python train.py --model="contrastive audio-text model" --dataset="synthesised imitations of 52 everyday sounds, one a clip" --train_examples=39062 --noise_aug=0.002 --time_shift_ms=50 --n_mels=64 --hop_length=320 --input="log_mel" --spec_augment=false --win_length=400 --tokenizer="word" --vocab_size=91 --loss="softmax" --embed_dim=128 --encoder_arch="pvt" --encoder_norm="layernorm" --encoder_norm_position="pre" --encoder_activation="gelu" --encoder_mlp_ratio=4 --encoder_head_dim=48 --encoder_fused_qkv=true --encoder_qk_norm=false --encoder_parallel_block=true --encoder_inner_norm=false --encoder_patch_size=[4, 4] --encoder_conv_stem=false --encoder_depths=[2, 5, 2] --encoder_widths=[48, 96, 192] --text_encoder_causal=false --text_encoder_width=256 --text_encoder_layers=10 --text_encoder_norm="layernorm" --text_encoder_norm_position="pre" --text_encoder_activation="gelu" --text_encoder_mlp_ratio=2 --text_encoder_head_dim=16 --text_encoder_fused_qkv=true --text_encoder_bias="none" --text_encoder_qk_norm=false --text_encoder_parallel_block=false --text_encoder_inner_norm=false --text_encoder_positions="learned" --init="small_normal" --residual_init="none" --optimizer="normuon" --muon_scale="match_rms_adamw" --lr=0.002 --momentum=0.95 --nesterov=false --orthogonalizer="polar_express" --adamw_lr_other_params=0.0026 --steps=6400 --batch_size=256 --epochs=41.9 --lr_schedule="cosine" --final_lr_fraction=0.05 --warmup_steps=320 --weight_decay=0.1 --adamw_weight_decay_other_params=0
Rows from block 3 of the text encoder of a small contrastive audio-text model, named by matrix and row number. Rows with one number belong to one neuron. Each number is 128 + 24 x the weight over its row's rms, rounded and kept within 0 to 255. All counts start at 0. Numbers have three digits each.
Before each neuron's rows are labels from the 100 texts, of 14848, where the neuron reaches its highest value: "tokens" is the input token at the peak. Only what is clearly more common there than usual is listed. The data: synthesised imitations of 52 everyday sounds, one a clip. In brackets: how many of the 100.
# fc1: MLP up (text_encoder.blocks.3.mlp.fc1.weight, 512x256), inputs 0-127
# fc2: MLP down (text_encoder.blocks.3.mlp.fc2.weight, 256x512, transposed), outputs 0-127

tokens: "reverberant" (45); "a" (42)
fc1.227:166100095087102089103128148112149155110139089181107103153103124087136084182129136128129080135108119088105154141096135130123098154111129121176125156112107105125120114112142131080161103137135143098120133141141134111119116119176140153209105122138125135152160102113138149130147131127108118137132160174137136089124121144134180137123133146088158125079126111105109118143134129143085179140145
fc2.227:158149149112091116101121158071147138142134100150139142132118110100118113145195116125125155116106087093092146142106170120140094149132113100112119120117103170104160111094154156114127122105136164105147139096143132132153156137148122102096142148084101150148164122096157133103111095140102118049118156146133111119157174111161082133128137145116170117145141089140137090130162122117117133157123

tokens: "thin" (70)
fc1.450:143127118098154146077131125112144188121135159111149128109108100134104151123125140156083164076152125118099099152124139114107126140130148107156144142129105131142105115148101176135088137135145114168145123120135094142114145146087108127138128128123144117112148151113094094117184145149143100187115147096123188118123097098119151136122106240103089131127119125112120148162090154141162125107133
fc2.450:135109106124085088117126093130115097080097151126117143101139080178140102143156155142173138148069123145139141119153146127088115117133082107145129152142102115153092106155108129129151145177109101120155132136134093139159100139127160116132175129140113125159091139126105135159118122149102136133104116171141096134097098109110163148164140132140126169117147111124087111201106114140143149109149

tokens: "reverberant" (34); "a" (32); "in" (19); "room" (15)
fc1.477:127140143139125106082106095150098146143119144110108148080104106144153092140123136126131100155155107101157145061136125140156115143136133157180102173091075174150091139126142164096169114114125146164113153134133122150159120126108119131146090088124089140130146139145128141134111122176090157135153129123140145134164102175086117143127096119143133126122129154126138121107105148165100139139147
fc2.477:115146120144120137143167170133147171150112151086126150092136137084161100123131124110144090087122133196084116171134138160136150138145127120096144098138154120135127101137099138100108131172137149103135128113161155127125099115148112118122142158074160121074108083136172153167111094113145150155097117141173121115121166086101097162113093138142116154122152132082108144092094091121151142138106

tokens: "," (97)
fc1.173:125121146107138146155161130125133127101103054108124093085148144130129120111146110144183145167171108117149117109145109133091133086168123129120148177128099107109122138161095133094130117138151087162141152118100158130178108118092120122142103159095112148113145176154133132166150168106146105141136139127098114148135125150070096136106136104119124127122122172149145131181133145153109121143135
fc2.173:124118144131134123125105122128126131093109110139120112143121122114126155150101141069090138100135121110152130115100161147109141109160115127132154122149163106139110086156144112159112132117111118130171110175141190142141117117116102136176125112132158108124131153128153084097162085119174131125148080145092127127125146046104112131153128122134118120080086131070152109176089130130121099135123

tokens: "reverberant" (60); "a" (36)
fc1.216:144144125127151128135131116130146121112073123145086137102080121145153108092129118143131151131123107118131167096154163132154113102116130158114106149138104148080144117120110134101128104116089135147124155131073142126124162091144145138137147139116158158136126134106132152165108134162118080183114207146141150130103145124187087136125142171090125170140097145136090129087149121125144177134177
fc2.216:102112133139164117095161101094144093130093125143131100117135167161165117126141124129089114177151163153122133181115107148125117111124122113142146137119149121128064116117170145175117171097107118127134111147169118125150144091098116159145123084122151141140123087143130134114125134126156119133108105110120131133140154136128099101161101111113134121156147079085117138092185101135114097125123

tokens: "with" (20); "noise" (17); "white" (16)
fc1.174:152145143125144074132168136098138108149119052143109124136106120094112068145122120172102107149108139112102123149119101079136098117114119112137138097101131132127082152102132138162141161064099082168121078158099141127113114113162116169142102153193135106129124146139136125102088120160137122101094146112149082106170137113123127134124187148144157104163150141129160132094147141135138163138103
fc2.174:131141119113119173113134113098169095132129122126084132110174113129148139157104076174147112120119134107127154113099118097114099124103127126169112120123140125093136153143146142123149119118117158167175132132104108147087113139132129076105107134170127095132117103096105139164101177131152086120121142104109100133151102130168112122162149132093110103147112070106130095090118106137118147183136

tokens: "with" (80); "fire" (9)
fc1.215:144178119130132124101136106159121120111144147112125113107118133126189110111146142153111137149139106117101122169149146138165112103161129110155152152111164145138156128128135135131163180139119134099140181138110137130125102074096098112149107131150124161102094111102131118097117185100114112112139123081162157117100142141138157145129136171115158172144133095158121103137116097146089127064151
fc2.215:133109106149128111161126113144131119142133142172087175090135116140147116140089064122139152129137168118155150155118159127130084119096129133137129148107120137110092086159155171155129118086146067114145112095151101100207139126142113143121171167117123130134136103126134086132116143087127130138119158166109147133130089140082157133102141114102102123163104124157140131100155106106127115123142

tokens: "in" (31); "reverberant" (27); "a" (17)
fc1.407:167139058142091145081128157115111086114070125111170150082150118107160144123122096117135117112153127164141119178145106114151131133106133122142117128126115123099117115179123117065144159108137163140158129137123094144160118132112105123156128168138135106151098114168132168108131100102123117160149134091162149151143094160100129071104131147134125117129086142139138146103180140143124119134156
fc2.407:129090124183154159167100137120122152122132123181137131156098146122124141159133161069127128136106115136159124110127132161133149108104120087099144118103092145158124089139128136139133091125157149161080154115161109148139101102168121098146086120137132131093133130111138151108095156129108114104123166143153115074143131125109047141119148117111159117153136104111143114126140129150113126127124

tokens: "noise" (86)
fc1.236:160147092129154096146128159117104110123117122142145085109102146137094114102090119188105142137158119136127117110141100106127134120157105116089094094139147116132126142124158143139131147122112116203143088154153111139128113093136153185116113167145132117141087147127153118170106095097123156122118157107147107079168110130101167142110114134152107091125161135112158174107113167119123119097125
fc2.236:118117156119113141106171162140110130165173113122134138114163090111189089123139161138124186109142172098107164142152108111109120151132119186111120093127102150141099160084110172140104140127130155126101144128099161086094126122150156093133098143146134135143132103158132130137150077140153168137094127101134123113090123138157142165139136121151116120120124144130085102158101086137120138160173

tokens: "reverberant" (38); "in" (30); "a" (24)
fc1.471:185135104130163100097124125135131093133102119125135153169091139127144083133151141132076158109118135110146124145136122136137104097116149083122139096134140094138125142110119075121145095119150129154115113130103160135153173111138163106141151137154093118144135114145104110117124085150122093126100150093142169115065105116132156139118104138081164133135112117142121149099137108138132155107092
fc2.471:138099156093139140140134085111074142080084077157155128121134126122115118120129125131162140153173146130109095155166166104172149131137173155161140150187147134128127117140141121146132119120082116092130144178109109110101110128108139139140125119085107165111164121114084155105123170089111115134122145156152082144091116092158127121128123137106151115116122142189089112143106155061146156102102

tokens: "reverberant" (37); "in" (27); "room" (26); "a" (10)
fc1.425:122142131107100123145125122112124139177108122131108063105157146105138142118173135165142131140149130140105128132155152108112127165137175114149096138149128139167101114153112138156117105090097142156093123164142127139137115120142111093104136125142127092114120135141179139141147142111130116130096126102111153098091129107052089110100083096084135124138149144133128193109141137136135138141126
fc2.425:147124145137103146101116101155170136098121157126141139081123100122145130110138144110176113109120139113150163128133146151122078139126137103149145164127177153142129124163132155085114104147178106118143121102106161152135159114147142150155110106111172097119135136102159147155075140126111158084135131140129144142134128134140100183113122098090133109128141118120100125082120104115136121112068

tokens: "a" (91)
fc1.188:137129151169148144148149098112101150121117137114176140072117170130139108144147101157166130160115102159138151131141129100109149135113117161113102120129112094131176139108134141129120134121148104114137097134124107136094090115095145148100097128136150101113129138134119096137108106125106144136142121129104142101159145115158152125127091161156086136113109098135146135121115112121143129081123
fc2.188:165151131133148090154087091133122173150139088147125136143113112147138120148130104139088123135117094137113158114125126108104099135141128158137137131136169145116162167160139178124098095117152135111071112133157121086113128073114115078111077147131112120104151137120145120097163144121136163142127149182115124110128114128102129129103153106125104119176142183085171140136162130115132103105112

tokens: "," (89); "wind" (7)
fc1.505:139155105115122083103129131115116116100133103123108112160132090168145137118107091156167138144090106166153106120133146145127099055153152119152162119094119106160112093119116096116127149147154099153120092112114200140137131134156123137117118146107091133174103151124096178089151115134114098137146116123126114130118148147138165135132158149103128098129159111152151130158114109161149114157171
fc2.505:121144108104098124098147140118118128140109131106139139135153197107104159148149157145101119095114092084100118112135067142130136116166071129125125153119104117149109114137129115177097131125114123127101116173125137125122120162109090100105103129097138134106112083129126102163168097126175135100089136117116112148098155134123140166118140112146104132105114164142146093187122120136135154118109

tokens: "in" (65); "a" (19)
fc1.241:142131107104114126153156117111140098151144095116119125122103096131190133128103112142105164140132123146135156107112122134143127111138113137154106152105141140132129117114123121116109172117144149138121141080127145136085128149118088110128125106118134178144167158133095163085126154168116108112125129089166123169079135110147116101091140118197104076114117173135144123099140145165094164105168
fc2.241:116053124172164120175105162153166157175108133131103147168142153134178112107110143078126129157079109108146099135133121103109133143169140154094136112131130137120118102122162122106077095122099125151099122197126115123133125114137144159123129156126124139107132104096107106139137114152123154140129113164119100091136110110138144116105123161077127117175134080187128134145139147125144138148126

tokens: "," (37); "car" (29); "a" (9)
fc1.140:152066109082141124127160124077121092128129109135125110135136120114120196153129150152157130130137116087139130147151090130166170059149152130076102100124101114119115127130107107144140107121157126121125149103107103141136100102169130130134146109154108154108146157123113153119160134118162130110115150106137137144126143124122135139117156139122145130107094121104125139128136149144117149136154
fc2.140:068128156114118173147112165176131175129116154114139161165175134138098163130109107156087134171176142145100137116171135096123126137122172160087130088109154113104101091171097144159086131167130121135119083131106101111132107146106115094110162141100105129120145174098064166117157133149101113157156112152112149115121122138135121141147096156127136091108108122134155098133132125118164140134073

tokens: "noise" (43)
fc1.498:181166126121123066115123108092101109124114156126160143116093127118129107146135154114112135193182108124155156122147140134103122076128111112137119112096076145079131138130154140135126104157115109154169142151141149135085125072119152122124122112145116104135149137098142116156150192121124126134111118128078129131090111145086111059151147125099113151130155130104170087131140164091156111135161
fc2.498:101171165121115113156148106090140121113153127111166141179143138108118105120105099142164141139124148123162125139140090150185119160084113114111115106154110139065097126103141126119111159111093139107108171109165126133156119140140129137153120122122140133191109139121140103112120169079118122142133164164128120127174139156106131118096115102109099142154141132105114144113129138114105153112145

tokens: "thin" (42); "waves" (16); "wind" (13); "electric" (10)
fc1.371:144159150117158123080140100086142125138088120158121119119110097118096124095087136131148145135115154113144135100120094129117074131128126126070119168143128122174097146094148166158153083113136140123138111134126147144157138115119129113103166124123120127145141137120131134171122165104103120160116179125129118179130179097150165102123146123135157149139096131144128188140140116164097073122102
fc2.371:150109104179100118158082111127116091187103137150132099151171147108170146113122083137162097104127094141106087109151165148145121127119133132134130138115135140111113130124091159119095147139090121126139110115158122110168167134137141195101150111116103117165141131113113110108128145169153121136144146112162135121098098137088100109164098126142088145132097101115124116132113147121139141140177

tokens: "," (61); "spray" (15); "a" (14)
fc1.34:153124071133131128125105115116117092136115112131111128118155126100090120169146090168150142147127126136157116109152116128092149135129132116128096120123093143132100120130128105136140128113098115122093157139112116161165143101163161089089102106139101109146129128134137141156129142095102135174171107101154144134107139109110103126088166100134153181146117135104166103075160118108100101150129
fc2.34:111147172145154084161076130163118122095144121086128137110157135114164144129158136121134142106093112103143131147088164106088131146066098124084160137122103150157114115096135153131108088134127132147116120106109168097105093122110139134139089104167114134119141061139140078134154145143155138142126116158144166116156163165147106148110135120104163089108159134150130111107150116154099113136139

tokens: "with" (82); "hum" (8)
fc1.149:119127121140142111099120140127146151148104154144108131105105126144150124086203135113127108142140109134102170139101160100130152139157106098119115067147145099127122136141117105120147143122116113156117161122152164108148088134083101142151111113185126100140169112145129140148119150136130120104097118115169101146152116107112162122096178103152112162127088072162108188139089145133152143112176
fc2.149:155086107129076129134093156093122148127143110140116138094175114187174140161106136142143156135151136163149066100147128133138108084136121148142087197115123158114114120141113127138136143137152104131167115129097134139144111131132122147165099137124147180127124122133125135110093106113118135092200131135131146153107086156121159148145165151124120131132135144132114125128106105104104104150125

tokens: "," (41); "rumble" (31); "thin" (9); "crackling" (8)
fc1.238:098148046136152105090129140169103184162124171171119148078094110154094154130187133146130132135135071116132137139120181115093134112132115114144144171114124127142152156151102084135119130143141127116138133179098104155113113142115113144086137126099128129139096100114138163171162098110128122129108162157133161126124110113116143105121125167131108128128155132143104121161124133138153086119087
fc2.238:116137153147093140134119127118124188115102159118111133102147120083138143138156103167121145098150128116165090136122146121124117091114108133101129105077126148118133144161126135144155165131095136156104156102162159097168134159080124101139129134182148109134104092125142122190134133143164126133125123093119096100098145141110125121156117127121100126120128141071111093068145135134120177124141

tokens: "in" (29); "mooing" (24); "howling" (19); "car" (7)
fc1.156:108127108094120149061132132123116142122153119149101122108112160082111133145111195130099077121117111091156159147137097095125151162130113095119138112140129092147123119131122132124104135103172124167139154158112117124123122176098098149127130134169163153111134114113114119096152077136110151136135130133125124147149146139129140114117126161136135167093129131101189144139162144117150078154111
fc2.156:181125136108129158099097114153172070165097141120162108115147130129130133165162124146062142139153131160140131091130127158107106120093141111150168110151143125142099147173162153127098057120160140101144132104135124135116114170140155175093114149067098171075126185151104109160146167123109167115123132089144121093130121108122119121118115168146101188136132125152105142110108112125151129145102

tokens: "room" (41); "a" (38)
fc1.108:135154142131125109127090133156134153142146123118127096127151123130146140161117129138126123080171098116137127149152142142116120158126132121142113142174139113138131145179144121127170118117133120112083168098144134163119169126110128125126105149129131118158125141100133111115121127139143148102164105182141095117107163146111136117068130073138069095122101098133129127131119116132126130128141
fc2.108:120127140129113141137159150144133115120138127153135166115123135104064089139151136142115135116135175137096095137144111137091171101075113093105124137091125139122103118117121148123129135122113106099144106179174157132125167089135083110155101131163153112126180117129126116128112172113129106141135121142127123140159133098131154126216130151097166098149114140093102110106140196127100087133136

tokens: "with" (95)
fc1.32:080125107126131112109108109118121149138160131105081121115086104104178134115148137162094118131130122113130113183164128106182139103091141168210115106144189108147081145091120133103115134174106133131129116113141126125134137102126127131094100161104120116108122122129136132132115149157129130112089123092168124166157111119125149092128138125126142170126121084125103121149136104125108122077158
fc2.32:134094134161090087143117130127124133118157114121133164123152127144076155118116081137120165081128097122112086088127136152145129109171120137127121135137151139134176128151099135159174154126128085173101142107149121124146141144101148156117143136117159144113165131143128159165100158160165120094105194134048090155129145092150092151100140108121154141123117170124162110086139144111150115166119

tokens: "thin" (40); "spray" (11)
fc1.132:104133144136138131114150118133128158142115151104149115112136150146155158152131145084118105125137097096098152143099087097140096144126121088116070176153129121094158161100116108130122110107161120124123155155119130142124096166141142102154109146132127077137128126151150097140146081125124144112146123167138094133112122151086138149132124106129167157134105168154167184100112143111100179152114
fc2.132:123154127124153123124124123129159103138154084116156135138168106084104140137142118161108125142176121139139121126123076165112144147117185129146085155117135127136115105117193132137113123145144097075145142104169179158112060151111122094110119146102143192131149113094114125149096164114121125116126096100125098158106147106165106128097132118146118130138102133138114101127140120150085117102136

tokens: "in" (52); "a" (19); "room" (16)
fc1.332:113118133092121093106159083105149109122124135108109162137172140116153088106078081179122142132148127152103176129107156151142122126115127132127092125093141121129146131130117150113128127131126132141173095127133095090118139141152115153113080130117111084125110144123111155109111135095145172128115105128131138177160138157130113118108136138120114140117111170108102107117163110122146147136171
fc2.332:110099131119144127097105190139131116127116092119106157135121104117095193134108111125108155104163085096127111112145141115119108108106128138118140107081094144141146144156118174134103110154146095103089186109169130146095097146123140121151111110125153132156089080134133160119112155109149129129134122136134126171095156159138122136149107147149101121114101132134100124130140150132106129091107

tokens: "knocking" (33); "melody" (21); "church" (14)
fc1.423:126148162114108136103122091091135139125102097117147115099113098105159178124140133170088147126117139117129101090101126111131125142145122132121103110194132109156099095145113136166121138130137144149134148153166148133121105146137109109131132153141120116110127123099180123101126158106148112147166143138118126135125102158143117137108145179085096159137116124182114118131158156117160122152175
fc2.423:097166139157151123100088150141164121106122130118112129157127137093096151141152131124130130102085178114141152105103169137085193121164098108132167110096158134136126121144122121125175097123122140120146130092084104108120161127158116157115106132155159125159111115147102136086127154118134152137139125124100118109104130132166134119128119121147190131100113190177115160091142111134106094173127

tokens: "knocking" (9)
fc1.479:107101091157098116149143113154163170073090114151144130130137131094108149117116129113136156146126135169133160092099137105131120128133080131176093127111135118177141119145132096125155099123141159110153123128116105145131140107164118117148092140179103112130144129145152114139103141138125121111133094162114111152135131135166135130113079139127136123146142131109133149102117138115098096165154
fc2.479:114137141124102117104167176071104163119168165161153115153135135145146153123111161111150124156115127119125112167109108112108103139106130119089116158150148127101105119146165113117112106119098129173130153169106108157110160135085166115103125103134139145115112091119134122124153169125132136122119178112138093171184116127119142148107150163150138161096117140115160106126115132142092129113137

tokens: "with" (22); "waves" (18); "white" (16); "noise" (15)
fc1.101:140076156135094136161132111151098104153145148132121112089135125129165119146130119116097119162155148110162131116129133132130086137124132126146132205163116089095139095166139130145190155172153122142128172110144135131131120165114112116150149126135097097140125133094092112143141120149160178114111139151129131094142125159119127122111108081109143082130145120118169151162143122130108082152149
fc2.101:076186103148151103094120150123123145119123113113103147147151088095121137133118157130189141103136143142149128094172112167140140206109164113146110129099139150133085124175107134105105122090121112070117120131121145107118155102163113090132125117107136134140158145093183085101115143120118143155114134138176078136104139135159131132077150174142093157152141154133137144094097171110108145138103

tokens: "thin" (53); "," (41)
fc1.484:139104161124111107130165096146127103104103122093150096136135128084155129120129140089129144074123135164137118142114120104147115161152150103107089130100109140146132154147138139126127159151094109113154123153127145089101137161092101153119092161115140150094112131121123135117171119098112122125132100102097139186153134113093135152104115079175101154129116105158139177163159155098157098139098
fc2.484:100105145141151144131130115115129104124133105161139098101140140104138139127145141150136143110167121083133145079150136139180121145165084081141117080126129115160148125095125099151089107126144148122102160114088122122133118109146100131106158110130114135098116163112151080171145140149133128167133105165108140107138145102112116146137102116075163186146119139136109154106133114148100110086111

tokens: "a" (47)
fc1.37:164107092157152124149142099132169152169115135146114182176123127108108108125053084158086116141100134102121100127149109104131137155151123117153086131084073103132119121153149153140148139136110103127161135134135128174116118118163165120094120121131154103107182082105116123145147113154134117134168093101126131103106129110131115120120123155150132119084109090147146121108129139149118118154117
fc2.37:102126111136137139135132142151145104171107131103147090135120079150143102110160102139117145131123151121163125126165151167127129120122147134102105115149138142139090106126139114132136169156098107165147153139103131099120078109153101137185107143080147148160101129118096091163124122129148077139121083156135060112178130131154134139099118155132125139130115106152130115141159143096168173148150

tokens: "clipped" (84)
fc1.206:150105172125130099085119137126142125202145147131120114137102181131167140144119127119082146110098054135129152134142129080133114112107152138095103130107114115145157110102129112149148107133124115129143157109125106107110099134131107150131153124126118139145093133163123107123145108130105121134122137104139122105106146140129135157124124183173148115149153102202123159173135175152154130138129
fc2.206:092130172116124106119136167124124163120123142119159101164158117127140110148153087103164143128150125116149088110139104096145138135059115144123146106185144114090138156129105149096110144133096131136145134127137107120125149109113149137201102110133105150090118171116147149111177163162186099071131101102127155134130163120145091111099145133113115132119125131074103120133092093144113101113140

tokens: "thin" (53); "white" (20)
fc1.356:147113095124180127126117146132150115090109128160148152105123132139172119124090125150136166160142120139120158122121080111106125136181101123135128155122120071158140129136156094130184125130148101100117120128136115108123150128132106134142125140128151121154162145135121129110079108103119129167103119151134134177145099072150160182086144176154119070101143119133127088130109142117128102115085
fc2.356:095165160130157154150177073121122125151154113129126088079134109117160119164141102172093103142087147114102085165164129117135111090128129144146137101139130170097102155146135089134114131149119085179143172123121127108110148105149107126118110119104153116140170159111104073078111132113129141134131085122142129124112113142132102142118130112111125123149107144145177098151101127133134148140136

tokens: "," (76); "reverberant" (9)
fc1.405:156108100125137120114135110144125097156080094118155123131115118106124129138102153135117137124175156115099118122117111111076148101138107144098095116122128112123112130130107155144130133125093115147143119145092150118144137111147158128091107160189129132161154151086172109121114176136137104123108158107135121070136119123124139160148141079132141159127152176110118130122146142126137141111146
fc2.405:125128109107116104146105156113165137131118134105099164129122158117120096122131094125104122146170116140122125127144118084116096133116139100185099085175136119144101105092152132113125104150125162112158141093165099144105123131143154137108151134129130105135114078086121156104126097098162135113151111127153130091146109133125082136113112099160128146132112095152139069145100196129135160168155

tokens: "in" (33); "a" (31)
fc1.451:151126120093093153129139124105120152162133085081144179112151118147137173128122134157105158130147110119175104135150169140161138142145114120106125107181130147124116115163113116117136134140167156115125137126125141141170141170152143165108106104118131123105147152135149134120128117129163074126124140146147157153107130160124106091119120166107151161109116109114154140102110121165147121079155
fc2.451:080110126131120137097148113139168131099136085146153133110115156133104150130155119137142122163134126088082114097111184085154140160133133131099121108160126136106104141146138103085183139150106154127134121119161125144088094146150092161146140181165116129143149172106119139075140099114141120149140138127167157137104140087148155096123140136114116111137146153126117167116154135160123071115115

tokens: "room" (36); "a" (35); "clipped" (28)
fc1.7:152150125149187139126109105156082104146178138103140104098124114130086132155131147164137124115145101109146165151108134123139097125125103142136056110079162120126183128118142143108090120100134096161131154106148171124137134172124110109119085113140106114110146137116088080127122112095130137155131109112064161108126166109150163118103152145172118147151148144118166132142160139083113100150106
fc2.7:124102135119094139107132139117134143150130118163123099139137126137132136072076137133102111135114167093065121167091164107148113144101143135163133124110139172100108112129124185165148136110105126157135123130134115132101122138081151135137132134123115089111108129086123132194122115146178100139132116164099124120146106146094118152168097141137125138099147137144114150102095083133116158129131

tokens: "clipped" (51); "rumble" (22)
fc1.210:171124128145117119135109092126184195153118131130144110136108155120138061105115155158111117146127079140188148102126128115121133108133119114114136173146097086134164143130084160097144145099140087145156168114159130081102136162105177125088124132157142123100159132120125134129134126153086078094175132141115108100143103081127092146154180116124146149130103118140144144099105157102122141097145
fc2.210:108126162125109138049134138157131099114112148108091083111139118089120128120109163120143163168126115130149098150140142144101105128103137148093109091116147158138144125140109156145112130115112114144142142153117135155110079074149110129134160145131128108089112080115126137095112094166128122130139109129145138144157119158169136134120133174124141114113112161136131113080153132113138151125084

tokens: "hum" (71); "mains" (7)
fc1.303:070137121159159139093138104142123138132112122140158128134157084076167118133156122096151145160095136069142106139146124088147130132157140158155094095091146150156110079113146203170130166150151125113130136140119088131128165071133089093129114161138135107137122108101202149170109142118122115125124107147149125163143156135146120145109139106121145133113159087098114108147155114130114185136151
fc2.303:134126156110131111112143123146123117161114162127158157108119113169135140131126166156158142116140139124136119138141096131133151174114122122149135093131091116135146093140132145077175086148096132131136174143140093120122121130132151112095173112129115123140140137161102130114060133116137098090119132104179096141072122135094092147137134139106137080081136178141085123117138153124137137154110

tokens: "," (70); "hiss" (17); "rain" (13)
fc1.220:103109134100119155119138113132102136142145144140117142126159125134115087116149149120102117151083134103177147130105096134121124148141112130148117144116086136108129150099104158142152158129158153132129126144104097117101128128151078151129075126122098114142141139127129184081137123170107112129141107130132149101132168138111121144096178133137113121132109101149122143132150165147176083101129
fc2.220:122137132144135104123154134106134110122087126147153142161175079120111157125117145126129118110100096129121136130159147049103108127141147134144168092163098110083164138162132150142108129121149151131093124126133142120151166142145136133144137174129162165143098125142130089173149127179138130153149130109131136127085126093174115110060143111148122091126130188103139122069106088125132132157096

tokens: "clipped" (100)
fc1.134:097141091121103163139159139111118103137096138155094131094111117158124160114176125135113123135173123132106143157168141129138100137121138108128134092155150114137121153156137138107130175126116103085159161098164117147143131159170133103112076159148104091133172153129123145142125121179124122126059126138111116125130141142114106133104125109114123142158092149120089114115100119170149147102121
fc2.134:127143127102117125126141125142129140141141149147154128134162117133166112117138089116094102116135104141121145163168144084147132144147135142179146146134111128094148120122142098110127118115157100123124103120102136168122153137084132150155115158128176153087132124106136115144159150104113127168119151134164190116122093097138156128142127149157095086104142126082178111149133167078123117125086

tokens: "thin" (61); "," (39)
fc1.417:095137131159180141097086159095139118140093158136155127139133133151119127119117149100151119117144121119087153136138117148165142138132136155164135149146139143132141115102113068148150159139138117145178109142107089126101147172114130119086068123125128152147129140139093109132146109103113101132120111145173148123173064102104123119140091152160113099142104142126111114150122120139120098123074
fc2.417:098080192122127128155108153159108148146141107141152134111113134111136118145163153151102086108139093140080095089112114131171166101126112113150110183155130099106144156105150102190110146172172097139125144091150144119159100171162101114120119121117100129112117102113139150132136128166168129132104110158131136099114122097164162130155120103119146130121115121116127151136125093127108111131146

tokens: "in" (31); "a" (10)
fc1.261:156099100168103094117109102159179129193127114140140102124128163151163150117143142132084125145137122122157124143108172146133090183123159127126099119128154121170134099163124127104130120077094101099156126089100153129114142090142141162118119138130157093105116102147138133127121134107169109158119146144134142131122156141125076135120093176129158135127133142152127132142113141109111109143122
fc2.261:105111094145097141125101128134152147130101091183116112089112139148121116160075123115109126151155138131120169117135168105143080153091149143131122076132126129134165126135129123097141119131143131136143115100118138104112173120152131136104127124190125092140163117093130157102116169136149103095126164127159145117128126129138167159136102156111131157100158071090136140135095167190098145108123

tokens: "clipped" (85); "hiss" (9)
fc1.426:160112112139113137134106176121168175140128128107092159130196108127140129140094150154117124137143123148148148123147107104124127109146111143107112096131115150149168127147115126128142123096146118126109120113144149136112167162093086104118124153162118151151125149158154146108163144135119129130138147136099158130092155162170136149129082125122155132141089120101094144134101114106077115065155
fc2.426:149126139162136162126120134172121090101090122156131140133136092138150126137124146138116148148102147123090135172122136155161152113161131153124146135125148115042130111151117139126141104127074077158153173120115095133144107121112120131137144113133141110140147133118081077113118164116124179111112173114112169152120151108137114120137131158160118141074141110119203118151110174154088140130152

tokens: "a" (46); "," (38); "in" (16)
fc1.157:117122157078096147134123138159113159160111110102158118151144123166096158118120097126105143127128097138210105143162130101106161153090120147143138142153095165135125132167071103132171135126154132091155150163103120150174142185137136145135103156154120153111144135168138128107151124110151099134145135139153136155077092118133118104133142139128115104150097156154142147148151147142130073107116
fc2.157:097111136109114113081130143116164113129075087163156133107103146112114123135110102144125152136112176128090071109154184126129169149141116137105158093185131159109123149121160125130166126170111143119127129127152077116126132164142087129140146147187164125141138136121119128097133099128099075087140145109127129141130143092115148129120111132120130159147130187115159170126144103137149100144122

tokens: "reverberant" (36); "in" (31); "a" (20)
fc1.72:128118144144119186089132147125091118165114190123126103124148117157108153107149138084122144109170086112101114139120156133154147155111161142120102140108124116115136130166137132087169155132104135105140146148160089164136115104110146124145109175131161110139127111112173130133152099133101147144109131129126124126142113174115087118102143135154090093172122130128167149106166112143146150100123
fc2.72:145162137139103060133132130115112130115159072093075128107163140137144143133112122171134057104128118132092151135143106130120121151139143125139169112168110120152137089145102166147132126132142120119113105135117114092152129127138070110136135100136145121155153128089116107140119161129112137128110133118174096134079126099129099150124101137097119155096119158130155105143135155131124129149098